A small sound classifier, trained from scratch.
Model: 6.93M parameters, log mel input, arch tc_resnet, norm groupnorm, activation relu, depths [4, 4, 4], widths [128, 160, 192].
Training: soap at rate 0.003, 15700 steps, batches of 64.
Data: trained on melodies that start on their tonic, played by one synthesised instrument, 38.6 epochs.
Rows from block 8, named by matrix and row number. Rows with one number belong to one channel. Each number is 500 + 50 x the weight over its row's rms, rounded and kept within 0 to 999. All counts start at 0. Numbers have three digits each. After the name is the row's rms in percent of the matrix's.
# convs0: first width-11 conv, stride 2 (model.blocks.8.convs.0.weight, 192x160x11), inputs 144-155, a 11 kernel for each
# convs1: second width-11 conv (model.blocks.8.convs.1.weight, 192x192x11, transposed), outputs 144-155, a 11 kernel for each
convs0.38 096:536428446428402483513369520435497500546543498580528477540455482474483414401412456505443552488572459533420502532531553485533465494497447584456556566536569544583583504510441434591514507492517538455508487495531479565545480388426552491519488506492533500498544538461539504515461477446493580606471538446419501506453432451549447480579497501484477483480483521535525573558514490548488514541467522520482524
convs1.38 095:434471530510429481457427453451583532554539479517547533497518527507547461504502413464500540535448479529554536479482515574469498480461426525552495521430493481646585531457452512486486536569558520488545450572526498556495479470537522443424598509472443521504506386525503444489526497540437406492482565445514506500452521553487536459513515567573412432518504418513516474373475509587486418531513547480562617
convs0.39 098:572535483486499550507476476435515432494611457535556445465607583524438602429471491495538478440591431544499486358532547400506463480587515401437481543468442534497514495524493503545451625513520441424446532568474488498490492585547417538398505470491488491538531528471435422505526593425502508639531523550464455494453524559539529422523493482469544507463465533523496480498529509486555612525489533420554437
convs1.39 100:476478489528546443468498511530495473475532539520609484451598480522523525497545477402555483489516517505505526541506503497461483515502560471493526535481474591476571466424560382598517491477514455504512472527553565484552489510537543559372486471452597519528622524558474582491505511537528486514540472553459578479515506487579522537461507458424425621580592433509482532510452457514529510552508537595440499
convs0.40 098:470433398492475470433542516466430514459540517524496470586527455494489602495600485496541464539502537441446428601574352545540461560519531558583512554475337439486498520575485501521550470653383602458487462439512363445532482510423489493518466486529470473451543631535505399464537509522509502470537494489534548574515495541458527462516498611522543570460499440419509585503482400495412518560478517439530422
convs1.40 099:378472422561549444519413503473551521563494535514485436506500515499450496483449514555497496506504526544432499521465495565477500493508507400590479575567532504484548459451499545577490494547471565448455541495494566560528425546449485505516497552552439591517439533418501475533458545573476543530478460573497471553486479553472472537503492452520499492570409533391446557484458514488509437477470520475547488
convs0.41 103:498483493476560544543496543447540529462550484491477517508486524475551513553523603532449458488453587483444489443588490336574579538459465485488577484512486557494460502463566534477505524490495570476508455465445444532426459432490511560490494422435456456442559486521446467468501429513552526493508477427543478530519427542466538405549452517495491446586487442461528359479429450524402510542564467548511529
convs1.41 097:439524465524537430430479485548479522546576442564454499444541449514522519518482500495502443468516481529451553483457448463503507506498581467518518541489532463479484501526432468571442396533426592407545499434511456539552373491560505510542496524503439586431480471469482488521538541475520580527462525462474525477481488550498488511471498483577411509449449509548530553485567459477498553451505464438545499
convs0.42 108:422406574476563479468483496426515413489429481457485419475440465438497563513572530535499469486475600472584512426544505506505600466520533566557481451476414520512507510485555495524526482546558511500451540498550535575458407502537509503482444443517555558507479481518479474445516519389539464449486477491441417534574507552541544503488434483507424504564483516588435507476514501446476500518409499411551592
convs1.42 109:573470562494498405527547427513518489506545514461483578446529466503460542488463533511586481467502500427445574490516539506449530518497551415389513557556443489533461502505456593601517491557486507647487447543513499493504520532468420580527533464555556533594474515496414499463462467471489516560439548454483512482498495499468513506439484382492604537513490492501488628481533502479461485518491492550473431
convs0.43 095:482442502521466509503510503558470484486408541480457508503545543465546536511569410535525464502539532484452578461589449549502505441530575445591528544527432528400543463544531481523563497485490614468555551463545475550636449551569341506446527499453413426534612426543538520472486573520561487489608481492448531518421599501456401590431398463463450533479458592534521499462577552528446487584528560551475598
convs1.43 103:500498482437497399536541420430559537447494428489505468532516472511453507458512416498524426461544533473513474483481413488488548516477544497460557449475448502575541459487532505482517547434460438505480539559471479421467513497515507558505489518469499544485503533518538540494464485512459441483550435512483495585491502544474519456559536497489472467422427498419511555415579550413513450410467509464487443
convs0.44 110:501497574559512499474601539527461541457536495456531541524510451591506403438443471568483591508421491452587528531576539523456494430509526577477454457475424487508538504602518579594511494455418504590486451465562398491469563529428480504429481468515510462540411556495560516518524552418481399505485437485501473510549530567439459458458475450466522473490519608474575441494490600532463439432447471564440502
convs1.44 111:485522493496510518468471644540416536448583531542438520521512557428539440557514506497540487484480526427583547502529564482522507494460538368491552579568473468588514616525454511475543503423410429530407443574505549428519602505473491447536563467505508646514520537561479461479509537512548473495544535423557506514522516470551426522529536424535538480527392592592636476493442549430503576474503466460585464
convs0.45 102:549444525638513547442461530449480563457460440465542571471477451522589508487479490527498413518499480438526505485483506632516438557447425339484451431525537548576500620523550425383472509532514489551507471430536568522416441462448498393506543453444585439442534396570514444523495552539534564408452441572481467482483423466458465493394554470471524450564462474483500583522422542486428538455466530436517513
convs1.45 099:511439484496501544595529545452504504455593539516452456440508529499548529497489456593535508518454477457528517546537426456539555550513436513452559611548530590482508480456527563458548540431481594561482488573474555475492568545543471491557505483616533549527462482319553540540490452519531502510526525498525537464459494516509525439491494442494455523498578495523550415515469467519543536529484510639431392
convs0.46 098:490469519516583500463507560531480519492463490520463489453535483496436500397530461524466597562501429448491455522430454536472444547579480512554451455551490517443479442607489524518531575514469508506602549536577388459493558485473477552512479502522425463514468558470544446506573490521406529465543428549557526423533457529539487553483507496461455590500482494474525476547482431438558468499482477521490489
convs1.46 100:457499575417442527465497428513513539552455544467445495491497385516494483508483483509453475503461431501493434488521494624545436471516498513548520567501423592453479515515460513429510458591479475466551479529535547407623528463620435513480493429537418554594548549415463528587472521493472582486570541582512490552553476527423473538529456448546485572527443565491427387503494495480504534448590463528523535
convs0.47 101:496462504522453442493505546456488526550501478407507529433523494513508510422507534525499496566562551567534498527453409461578471484502512557467438447488429469574585464432514452535462523537491479456488498464488414524582590367551487529460477417387517529610408453526466556444477474433482521485528507494465578456488493466490455508464483485513440568510518463454477602435534468505506509505448549503496474
convs1.47 102:506448524546519495509482544357475471472555593472512547600504506464466432472522518503519503493435520476527519548562524526482512544569612481413493478553541560552604468350486477492584563430587551431437464447446460623576600570530520502441520582473432500412560462467595470520452479495493533475502484434558530487404473559466441515522467560482481502525492477432537545406522493502537495533445505525532457
convs0.48 076:556488573418542558530553517521555450504503515543586554520605533502482541440445518438584421480542441518556495535544500631353607467467536473525593539472527553535544533540545573482439578462442509489518529532516542529610499575516498563493554418522484432431482452567497556489459529508523498499474479433496526505547478615495529486474498471546461470538468426472552566584534531494514447524513514483475494
convs1.48 086:502507516480426552544509586560538473507460413502462471473474513516587527572580585568516515480485536487510469476555564517489534491502562502465481512521519567462485504414588485441481584634488547481494592579479489483571485589497504417562551649666669646628585557552482579483540520472570532492503557523427560589541469504517559552484461561497462549552450417460580540554455537547510571515556521527561531
convs0.49 105:425515527420485554477531466476516487430437499481433476402427457474515505504578490405455491433457565420526524524555573528578376494499461530478553531502627577535507509539513442515483599481601517569518515483549482487532558476599494514542453544434538408476566478466550510544428495537499435401480555498401554445488517568415523544539435478422476409481526543481478461478496438542402451503469484511551482
convs1.49 115:440462525381474493480521573518491528548442553505520493555497517534555492534490422511533493505492489543504466586429512518521460498528491497440614468492416488453493467515404481407347471475449429489403421458460427549535484494532473519489552497480457462408520502481485514484483524522532481496493487524454529443449560480462464541533513607541427541410643504402432573597426490455503455476508492397434442
convs0.50 095:476544439539576498521506489571504503448499422532545443496477435475498522477504495477529560457534578507432471534482575505489506546523528533433562539605464491559523466424504546468434468526530527499516468627618498538408574512501592412558452460479409476507467510453478559579476524633511640526538512467484524549411506507480507542511510521433474542452466574366524479457487511553476528472446533505538477
convs1.50 104:540533492544529418534555557489527481536507507397510581544528492502583488527521528542502493511504502461532416563507553497470513514527483480548550520529504537519461403531497473477473489407538526471575593413421492447451568531513444485511455589564390453528550636544459486510531496518559494502539532530479482425448465432514512424474504424473447557536695452428585478540457401528545478539559573451469519
convs0.51 086:501577491520415558546473524537523425526456528481423567500544423503494465490505513406504474479520508466519510531488557535469480441580488480478381556485583508490559509411453510448448402542546411568451556496485532504411477494518495555385516553443517526454410435461525542531508516543520477459491343532462582496478443435491511481473492461524364467469463448462414455473427524476556519456517493472524494
convs1.51 091:527566534525520547514481464505431442495589589555584469479465479445486532474498466560506464595588543531538509493519570508573535555512454516485455423528539486428507526518479597525622380503428537516490542589536626520502568571471536501502620514468660495577458471453495519519538499481501540533501558509554525477563550509603541505533532463532492501537522480603424485403545464495552551443492555431401530
convs0.52 101:548571479590478549505516480467520484525534559425444504488388516512481542497458467577530533487494546504460417576441488533576456533510419484559466558421487427488506535610496525518489637524475574477570460480604453551551531552493584475493448464441474462388488447479440450483570601497572455507484475522535426465431507473498540461507534512557389578458542504482466527442443519483552466461450497431425495
convs1.52 101:545426499489587487516577508362574502473548479524571467584510528521480500504534474467557489484434556494474510434513503485573484465430501574583391530530579516525452457467504442463523519594498571454606536536553510501495510491529507481454503499513439534478546604409546459555471489478505486375557497524478487503501449506511437481497512575551546450461465541460562569528484463439531481515479515487468501
convs0.53 103:503565481616546544464507516499504485551525452454455455437523511522522504547511472502512534488496443455493546365554544531436485524495484461454435523531470471508552504460526523477410450460454517492538535460452447423460531440482483430471470518411401459404487444475470468445442485505497555451590466497410476501450547562506483490521485509504543531562591536534497441503492516522532536464509474455478503
convs1.53 097:518355554507561561565445428501498527453430502499540494521431506484504549549490535430493482532565515532518514455460480525459554479558546544564538469469528517499489540543518516527486613519506505491479463414562507579512502579536484483554592578501432570510612471570515499479452456471493469433401519470484489505501520479429541508473481574630505530500537569411463466571508436520571486389532536481452573
convs0.54 112:580541494377473461425498497497528415518474545489499543409501513593498452485477459446537498473584514551512480449578497461487574434508520526524406476401513520450388560443439466559448516506533453572567436516501488521372557514534496480510470442507517477498575472494489513423522410487532524536465508497516444525495511577514436400452462564549444589494398502393527467485473538514532487598526469466452477
convs1.54 109:398522513536501571587516528537476510601538501535448428515541488492550568490452476485493513508506540477489549562487447528548509450453570391463610531560511512504439424556586594565534528484433533470508562476395600654516421435532456500566608617602477446497474618501470499465456503470516550502530507514511545574527529550447483489484499533651538480492450452437495447497510516558594555545521466456593459
convs0.55 095:482520573509551433520457517455473461502447478493461542550500484517511525507558529446583601523523514633517570478556529484594434483506492516476483605542477551615537492473591451496501491472480527466545494549583466552469454513578538437472526546486549526432551488494456505547445582525398568525541451470530468425530545455557510536501470503522436468501480524496480582558481429531497410544419484498492526
convs1.55 100:435492483488528532494466572522455476484500493557456484472493513522480470476561476479456569517498498503464535495551453545489525488468510464547436500493501528579501516453506623547501535508438579536559505516493542501566471520529547512478501566500438561606580521529475501468464556555580523464498470472546513494495422479441500461494510513406444500494488462532508511511478551460488497458503543561534509
convs0.56 131:510463520468501459417465507502453457530421479476529482495465497440451521473524545514421475389518569526504571471463574408481547526509547485495523533513521454498485511562522494529393636546437427440458514577495574456450432529522516528468571495560584523557534521610519449485436497415494471380554465535464428502450528553546475521487435494591421484584476540512466430392533401513469478512440436525453556
convs1.56 131:528543556453370492454474476472493522500482511605419511556567506502478432489476522520539621577556433490486530435519439521458535497509487543473491453510522581531622498543466604527431475448461505484534524473511456442470400408540462617538453449425445477551500451627539512496506536405470551539466535479483538437508505492466510489593540541472510463383416622443467567563515508555417343447427471484521561
convs0.57 090:479565541556671507464515594633509480443515606482481508536470534522515568491518567514494496508560464484479521375568559424535444531510507520502475513497518516415466540490494485531542535487463470555460433511553543419492451531500456506457478532463546501428428431458546502587535491518566588504554521521475479458561336611531455553414493482496474484404468503500469485497463408404493476474593453513519564
convs1.57 100:493417496530537469386484548540465548563414476574554543482513499536534521570528550533476523515527487524432550551481463499538460489486460496540461653450522521544512519517479527449468538427550476574480436520536545524589455470537494478518526584649481582514358532570525518477475453505562463541485528540482467538483480497511456485460491595443586466515552564600420407554489467571501542537506579535581576
convs0.58 084:476475487496582436447447495445522545496492498491531404476514567503425582465444490517493516538541549551433476470611506592364546467457525444551473523561423503510484481428543545491493540534589549555546476477416511520550501486482454508485460467534363480457511465513439487514492528477469513488445492491524522582533464466496501471486392507463451468496442480506484478563500491530501553415534542568537580
convs1.58 084:532506486630454452523456482467466588509554552604672564547497500516435449454517501551466437488568504554483535526570517495478486522525515479418589555584611616490416343398383427413458473501501560495491524487551482438463573519444559549555534520527624536461566593535540591562517567577546555539527551485508547499499551506576522525506535477477531585609567478452563618486489443512510550487534553509483463
convs0.59 109:478439418535440559565439504496588452535443487513453481517500446487555503458479401513583491525502548441463405413641369596532500510507572525556434516500552526459548452523502533398449536510533535505544529388517567564463463524413588495453540473508535508528434427487510486550497504497482468529540549415496438474481538652451491524496587527409506467451424423504575540526509607472400497529452481508513553
convs1.59 110:566483566508537487416574622565433519400504558405513528492525535482505474522503549485511475532545504541544493502516485472442438474467513464464616524479501516435507516474472511529488413582534511389487421516528578537539375490508462530418673567500558529410517419497464476535495449504522501483570475481459415468517486508528492453511481490551458598453505503479714505508475578522620499537525568582487425
convs0.60 097:436483512506500503501519577501506449509539331531481576473496387458470463500458447486466525481494495489370537568476568441578455464456447436504431549499472514515485510373432394559543534507460592453479536508468547525480441437532528514375450422413384458402476510452481477536504465573448409588567521493538569402503558455415505454555543436483428483478491499571446456446513487500554457478513515454492509
convs1.60 106:547484521460527456543517429468513477507489487482521538506444467460458508491538488635495412478508501487534466508518535521463485517515504568507454474451539521473453562509464528510532536563466540479530468500534448544509568480565532519464567499447584494502548372525457582515517495535532559519491458479447545539465510483479489565504482428568678651547516672495382554451516501584569433495603559566492596
convs0.61 098:484585506543574565531538487572502562489533508483535510487506495476524575512499524493443482447497501443468489469455576494533500467461440456500534420491521483442469545567591412473456489422550551416491508442532507496618469431572516493398526500491520501445503457473471499475460517558490489449409557415505485457504591560522488548465547525519504477457535526494563573514518484478471634537413497576549469
convs1.61 098:442453486474472499445465571516503565549449513453443549487510413566479558564555480620512492555562488532422433405520527501451524471509469471489482488598519483485513496413519531551501476494459505326488486485485482493498542493526424510510533589506473534565447578472628473468447415446438495501485517545523489526580471501518534472494452585313372462538491415466490430410457531470502562420522514523581554
convs0.62 107:406430461482397462506491516490500465567475562501552526532588411632550481532482529515378525451612489549448574526413490378513440468523480569472376539423551433525467437425420345519497501477575525500722568566561429470428542564525561557542455522487464608514554528479472550556566562452512467529559498529517411562420429406528477477519477509460416537493470492427560517505508466470496505509481408527578423
convs1.62 103:511512452514436456474633500401541507569660474571614551566409544488485468494512537477490530492492499504530450541523476419482546500495501610571519487558532489587498447510501478500497386450551521521488542461403564421507482569572515491602605630565591436609484571495532543470486483550511526481473523548540479568515515533494496475576538425550517635572469495424419488499494520541557473509588510467509530
convs0.63 119:488434484390489475431503473496439480580519456537520475572479503442452537427464524507560436511435476569569443361551681487424636522600527570497479531534523448527546511494546593458444505488469569451466482392498573564576518497527419414416508563495426569521464480520516480512561529394511564468563504475455549507426465525475502451529517491477542496485503427456408525514452634536521492532528420549499389
convs1.63 122:489528528504494511472545495498498544481446556495608524511525566435472485435508467504570461500478461549537478481517485534482488565495480547429546502454397600538542465541498502468457437525644461449552483439515440469473443424509448513612500569604530514494489439598555557470518540535447433485494475461538538510492476579487557534475530549542477443479510466604531534512558498377505423410431415538466542
convs0.64 103:449468495446534456498507489572497448486454447493501442413478524492547561520505464501495454487514505431491553605528502632507471532452374460501511456504491545500524457509420479464466463514487399494499596506400502439499510474548487440448524539427528527506547527471506557502491384594545462481403509389510415555513498471565494585543499502494532638440391638431505559548548492485425489513477523533510477
convs1.64 098:582482482534615533484509436499479431524537512463580570481522507533494496457531510501446465508527465452544551502485482449499501503527496528512546580460535554511497500540540456456494442521487493543469498602652529501461425395538526501553493618552513604529432550615418530518462517505476506462455460463528546604547581562492504531571445394541505452541547522476444486504543520472530419489528586506480567
convs0.65 097:421570462471359515532513596445543431530479533593453438445515499400448473553456461415479512418436524457515466552547519568572458437556455537518528536559595473502467596400403449493535510495479482573517545467490489572545505465599613461439461538415463482549487532449534514491458561579530467488575476584457531473504507482421484499538510535460430470495441562495533544535582515538502507432496523429511530
convs1.65 105:562522549504482569569549523503472493496472547481517495545528461499503462531493557533475507435475493516508522482509519559518481547552404504512507608554555525428557434503440457482558571531487532442474523422492522404495590545444542531467640383511544520544442565544573497530536553487499527488494494494478467482493528477481506541533536468559580445469543417607510521495477508543536606459505523592480490
convs0.66 080:545535506577590569594550567417515567563523607471460454567459445460489614483479521546475533491494527506516537517510505585497516509477493470525475530516564489538483509422490486446494298457549490559489459587514583598541582559572523494499462431473455460469440451467456526415460488477472605436471505403537513445538555421612504506557496605512516514494554503517501480508493467451432491420354494630565526
convs1.66 085:409458512485576557629584458463530509538496554555468478549468503494551484564590542539591571478442474506457494502473542489529586541516372479527478469524599508558477528531487530450539482617604589580513450577610559487506585515528408602417511560649648620532606629669512520497505537543521565489556491455449494449491511529521463445493534549488471459492594508432552666476367494569496481427526468473524572
convs0.67 102:445454495460489509521469544516480488645556491587545541509493417565469510612544481439565425581550450583498467487540463551551573479549483495496503476455472436523495502496504554484554512581495585551599531401510457522470541479489510470495455464490524460463530432485568496526383456447497442446549458496586496447516554437450439499516502485498466468559487545475563489412487417447515481444472517467463492
convs1.67 097:534467545425579431469461445494523502488439514496544545487485539492469538508534447470478526488562488463549493531490504498509436475467551506503544443506580578417501480570551575535529394491518511643485472483427466507533429565492501393555678633447560565576489416613478518510588541532584593495529507505512433522417522555446493505515523469397427494553641423434434598552452531536535376482501555470482574
convs0.68 098:468547534445571434493565504501554553489473518458513498497497483524459519500560440532457444454360479488511511586533451487575468519631537487464483482547471539497516513481532590501554430511499546460546547403469497517556543552501576461467539511485487571499611483516501476456520472474454482464599416567544496470479504523499437447583492515438543514466503496458512482466450471447549458581490476513467450
convs1.68 103:419483473536554600503519526476544442451506418465475441496505541532453466502478498491518479470446485533571495551419511608541481566451482552485590441478536583526586467479575469435417593562414616523615514386493518486529471454443526565534482489525467476575461474509506528463496456582456472487559535572445469525471547558501494468412473521452633470459584572561366452516487490507506505438441399540434497
convs0.69 089:497535492561447516528505493520428559516545512550487488490513518448491463494598548505590520499532474496498530493487498477522527520436451538556506533542468493494512497546492543543473450404396421483537529516529598485618523542455531532480475516467452510513485435486443546487653517622398551571473451390516513490496530499456435461449551446488486508532505506518562526506524547505490507532499531496492563
convs1.69 095:543457458478533498506521443426432563549501565506497549558521492475541515467426500513568548483509484475477438466485526556545514503493556563612455361456582562522437511557568545557522483581521506494453539544592429519517475548556536545516736501535677538623678557504607547568551481516468547518572558545528484568514530483509515545524537480446398509503470540509486456551384534573628518510550634591588529
convs0.70 086:580480480523455496504500470503513470435466461494471439461477416456550501511460543595555505460512455409428447573469410574478576456522515571429531557484448534473554535474527424557408505473481403446474462552469554471494428499550525433480422560393525481531432474469411519406536458460490529500492505478480468475494612512451465505462520458515585529533568639494531512469496516466494412555527481571534447
convs1.70 090:516529570529463423489554418452488554557623580503364535568561579441555553521544437489601548585508619501536547460513503472411495553460493457499473457445513557493509473517448524556528513488469531513454593612629588546488532524454585498495443487496413520575513540543532502613564519472535570544501494549531500532555532524515520513456542502617434485635598556513494430431527502545493481403436455482515488
convs0.71 115:490542528472444549553483435534486525532498487473545472477482490413379471554579463531509601466548450613428643522575605584485488477466508543477472562449511466591539534539575483458513488558434488427553504502509667509516461519495402551480466551483590527556480456509536513485554505510477417401530474441498565521517468481640533493472534460466507510510440510436550501465479520480427467467501601499495582
convs1.71 114:514499556524520574512429562461506450487560494487502519509547521529482508463459581524522482499463494486473585499509549561501556461509501449494463480518513580512642471552512503524497517531478533598397467575396462564528409519406548553393579470496503653639528492628512565519457450486528552572489513519463511461510505474495480412541468500535478409470498615516441633496374498505505423428407598529506491
convs0.72 098:455494500477464512566487493463558507460411506478497497563480460499490571466517540480439461550493478533439528600588474477462457475505514498480413487532479510544519528434481406542502466533589529453474447569515575519423528546528504436479491536559545589492463535481520417462477487500404532566437497473556502495428500488554384456444556420441533433399563424503473457492499462543462401507505487545486522
convs1.72 098:535595482564465544484517510511523432520487518573479459574512499498537443498440491594505462494513483495461445508466435524510523468474444580494492554524538551469513521575437578517550471642555481536528565524512456598505516503553444548518503553558484444408561500607601423460507540476520473542500498474471455489462497536435489501463497486499381564508455470481408487482490542605455459493429489513510498
convs0.73 100:526518475479447518487433577512517476420506403536491554626410465504410502566528555451472476449448480459535605474502487535466538495563571457521545491537620579537551477424539582573494384505443485559457582548542454502495499461550471598511402580548497490497500496513523545494569450402504506429568461489484516544494533530510484526453528538506496441476511596425481531425623523498504506554495502535530465
convs1.73 099:499504463560461555474504582444545502464396522545574538539493392501455503484495538437441451625525478387509502528496468470522457490528466476418469614583601463512490518482419482526502623516433616596441457591469538493520523537592533509508400569495511487563526430460508512445502429540483554591467502474514477499515500509488412549502519538541452534450591484544450628439483498453637608578486611501463497
convs0.74 110:512506483494517523487437533428516415538452476490518516466496563432504521513521514465597503492502521439540523513562491471503501558546529433547549542490464517566536495515479453504565422557447524509533450495461517475492579545598475422560478488479422485503572508481458577598487490466553516576491552367445493551510546467524550451508506502447524553545507450544504530452455546558495463537443462527427538
convs1.74 114:532500545472495416482529442499447508509512470556497531437482540464492499480537428554560468518506498492521515489464435517463464480463530502462539531538506482498493460484438515502532476531544477476473529551473494539511529508530530430448611471519643316368499524432563494461518526509575533519567483478504507475439506524460535470460453488405550535483505439511488414589512542496580446549527438498607515
convs0.75 098:502512511441539492529455506466509528511502464465454499489470477467505521528463415518480463489550534549591471499487515478551579597504522520468514578556580477491549546427488467453534632505549408519414519441604548497430499529570514453476485407402485535529433608468547568409622510480457506502553579500467420542531508580552536472539525408552453403519486485500546393532445576421478524528505455469492532
convs1.75 104:641462453505498434567509497458485424471534463510492527493499586590516477387570556531527516489423487481487576496435445484442503487469482431435519559411525528513463494442472479490621454512517417559476552438449450485506495561441509420564453428412522597478546439489490470537538493517512498476551503461494494505517528492493539507471529599503470580457433576398485505494458496534560600589484499511602447
convs0.76 113:534468513454559485423473510480572506504495518395500485438514484513587444500586490471434552556512421504387507483428555461486458438569456491532568556500464569569399509469468432492561533490502450535585564460478530502542621520505402439497516450431527540518431547572534433480584504567564438606488464562504520515529541504488581528479541487419484492532409558494430464545499513503519509446558520541481546
convs1.76 108:438523568529476462532502451549474363489557494511539447467463510468538448500482574451550537432542453490467435484512537570476484530500567544497577477650592520408552491485496498525500509480544511493518493488493540515548441446519612533481503486539405490547490496504555474490504479472469569519544488514530518507454508507472501514512481469705519366536542424476576547516451504552512448480504470422528504
convs0.77 116:480501467497521415539523530469513537485451546444531522469527527514551542468439501483550502492478470513453577516433475528491518506482448518430421476463518452508499493508514504416513598408494426668573488498489539471484561512455477477394574539524532534561436563434427520474466454467452464489492598417537491503444538514480473498597517472545581491558535510423550533488428489412540544575546395492547533
convs1.77 112:413563539449572403512584515541472455542443513467481478457559519375579442489516461490352498552417482477520427423451403508499453436444474495446423436458494464653539469548445537417489309479467439512580536532433574445508450538528517498517407493351555454453555436524486491465517462551485519452504506544488518511539440486523485462559505578529593545558426511451582536510462465491568463434436424594529509
convs0.78 099:574410487473523496561538538470441526464482525500544490561539442550473543522584451421569431582544473497508424429492578453456519530437603456501512590617554528523527529514437489577503528463520427522422439525520483462444448534520504452494487464441546504613529501586524450526394525438532492508522571409546519522469425452495430464481471436526509496492493545507489479446569507533540543513425567541471531
convs1.78 098:530493434488529489559546453494533529435578573512463552474486485409499419498584475493498587494453557461565440623495501497539510494518546587501473517554393510484445456459525496584462651409588451472432494612412458498682443532632423508524497400591447432569538530550447541526515538504504510465514557499502484501500453499508529460501501422395395488486533444512498477562531542474629485514583492509459485
convs0.79 117:506504460439528501598507514490443509441583519502578486472501432490496508559630545484506480549524396503471486501409540528473482479471542541508558516551556440468540516627417495527500528459352440460482477458487442484567493572615409445498490539514541509483419402398477540528447448364578422441584521450484546506491422435493549514469607513456515472503530472521409466445456444343526487491536564512520563
convs1.79 109:422603587621576511447437438520467469562581593549528447468494507467507514547529506465507523508476563520529501482476483444500496503450506548484497506423567436488545571476567430477476473504494391429541512484596542497556502494462470487483430557452470502417541437529520532429478509461481462462512568503508498435530476506537548546522526510484430428543508428572479537620582567535581494509523485549446416
convs0.80 117:464524460478506507531456618554516492582473367546536491516414558488543459531440596546541536461476548453366381539482384474479506476488509494536434528495500519471476474524408516428599454473513528538471515469535498468445464427569632497535549542519525529592496549505485595526553463465508539532523549500510485466446479499504433471524501564482459522501541453452518481449511476460597518504494477556541446
convs1.80 110:422457556421530473449463525469550491529509529497531449511531514447522511430497415484490525479524455491569469514553549525492560387493481460552475489446544522515396569515427531476477426526460570489529481513565505477515462493390532525428482555508477398474553499485488546451529516474557534531464529508546563612489519479479491498529501486357605370499524471483419441554521518560537418474480425476563453
convs0.81 115:447475571411518501528487525516492513481568466492500455441405489540566512445465502492464410500435499471503488456453451591497494456486620476560488477572497528506538587452483543576470520444450475468576465525505507518476427457495513452575452433425456523495503497518530446522513547484558508540516485567458486507507429624573483521566455430462417466477499586484484497433453571489538503545545495530519529
convs1.81 107:510592515365505612520588432509390528516544540427480473504529554498440546467518498568519549521494483515511480452547487521446441488488473458506416484468533547590433549437402453498561568520495497423554507494510508498530506522538472482468531484554498470397462577473469513505512479488531510493501445473449501474481486589633472514530490451578513552404449588445515537476459442484493438526558512501508543
convs0.82 104:499492552508461511486542546522446437450542594483480598417399533432441458546530464493476584470523454598546485510569428492493514562485493580575581452409559559571421488523527511508497478343512401536437508550625527633495499564457418471504441439429511481529516537569509524407478497577504470491386513544602560442473516442507497466548557632471530431485432490535591468518545523541585503447469434496541420
convs1.82 103:520509567454496473552492462472543482513433423443567468480462532497503512515498513490560574418463501514488545551497554509514484489493426471584543572605489406519504498529520512569554594513518522550506402454480520577545539540491450524505535481473480514487550553432528436446452450487524523532512440449506553510490535479513491577488528507466614397574429491458588455384503536484497461497543461512527508
convs0.83 100:459463484533453500454486528507474517545519457548459467497376564510497429455412463504500492471485514639513582521557534543540504459444552483555425552576470620515481525508460464530438502505491471391506427512501547477540483427516524597434491456439529510457493457417488462472547438588500436417507486517522530512546512507562511467460430473482459511485541424442536465466492555439469405565507534482488475
convs1.83 103:468477500462445541517461522504490529482500555412533443547518521482552464444504514506549602523542506475507510460466470549479520502525491469481559482487399479507511512673528553484458560465510539615448527488572571530538516562578532509543495499377447586436414555518520477502557511552479456503577509560537484492468495534493506538527490647402423484520487408492531584472570534527586527539548532505558455
convs0.84 092:560475498487511488550505389513527518615526491523482533472496432471511497440560442422541445540476587504463481532408545485550507537576510459425565503469435532547536556408481458512505524441541582522443500481588550530482560485496570429468529501469436372445406568496516450566484516516560536537456462574446506555504467442536436458434524493441451604460522483550492494541532473544537558496521527481449407
convs1.84 099:486487484484503554527461475537461539506519464458479501503551584490479497515435525517540475524469422465527580546463511530448503441523463595439492499517489564433510467495612381566468593525428611462526551453521459514518573480466440480459462449564487537479471445596506511465509515487531523440455480502466505547447523490523573474455427404705650475493477360576516422617529497479470481493540487515477511
convs0.85 099:470456464450471487454446492582468449465508523535476518545502552511510417533577585542482504527595514502498523456560478543495444469534574504536383461525531495476459448459484508506423528499602493475494539460457455543466491561570515438407458377436451482438522594485530444574511456521540426490422481517508476478602593608440309519399493478489588583533498515468562548570446474487434440540479463534432433
convs1.85 093:522493485557434528457493442494465420394444430414433490452494520589495524499437476478534483491488508450523516509503456553535457580488512469585476525354572424521470401550513507498501483504556439534520497470481508467475515574478477509553409500525476419477511469595472463466482462521514483473475523483579544484545570505438501528508460491420542541501456399467589425483517463516446520518533530577548559
convs0.86 086:532514456466544425487511422497470593537445539545578452463468481443432473459524554472410466481529583563429524585389502527428564504543547470459514596515577548543494445382464499497454471542551560516517487542511457480565529435501461453510488461509538494468419466488449487554492500456533457552527498473464558568584443486506428522508555388373455451416509473602536526431534451511519455515432592423504578
convs1.86 088:433544566457546459512464558459423472475494548555489451498492522525437513528468521531592551482471515490514527515491478545468485533525527421553559453438515518599612503529491454569483557468472531502550426520509503567402407497456482569342471566479467501562462462571454501507516466494540429437484462479460417502482427451464540492535449497377606602495525543519506339589513465462526552528576520544504507
convs0.87 108:545537481516425484522453432552513500522439490517468506422481467494544479484487513585432480439442492530483452536540500576461441486510433494487472583470586572574518416574522455489467491414598474420611514502577443516446497528469465478509495459498538458462414465415488452458527509508499445578538428467467460492476452604499522386571539464529483436511477495461437543493509556488469499493531512539524408
convs1.87 107:495565599616534476485398489440485476501485520544432525497472489546488511542440475445442460496537419523466425514518490425498510535493520516429386409498549499538565535539512573623584463410450469435514498504452498503563458537526437536500504414389484522509418582458528456458513532472452433496502535500501535558512524549555480512492539568443525492580407480548518591464495654564590464483512427425445445
convs0.88 107:514393532587544564524496511450495540490513413529580422455554524531429423432453485419548481443466508592416645412455442565442551551597512494432492519492537525503442521531493469420467597470573588485447506494476487526449497411496539538481466458508445569446547488613479505486561459527572494440485555533512464428513440517453431459535442435426448513469507404430497454516530437489443608566525450469487510
convs1.88 099:489536611493500453571495441469480488403471479521495435426563464508463443462485525455507486525566516520473506511490484510488458452446570435370556522457539577390435544465424533479551483554578504528494504530515429518493496431449531499500482460531554406447457467440452457507426501506405522454429470480483543457463451531528520506568498532471461531496507572513612459441523462581454527468537551486549469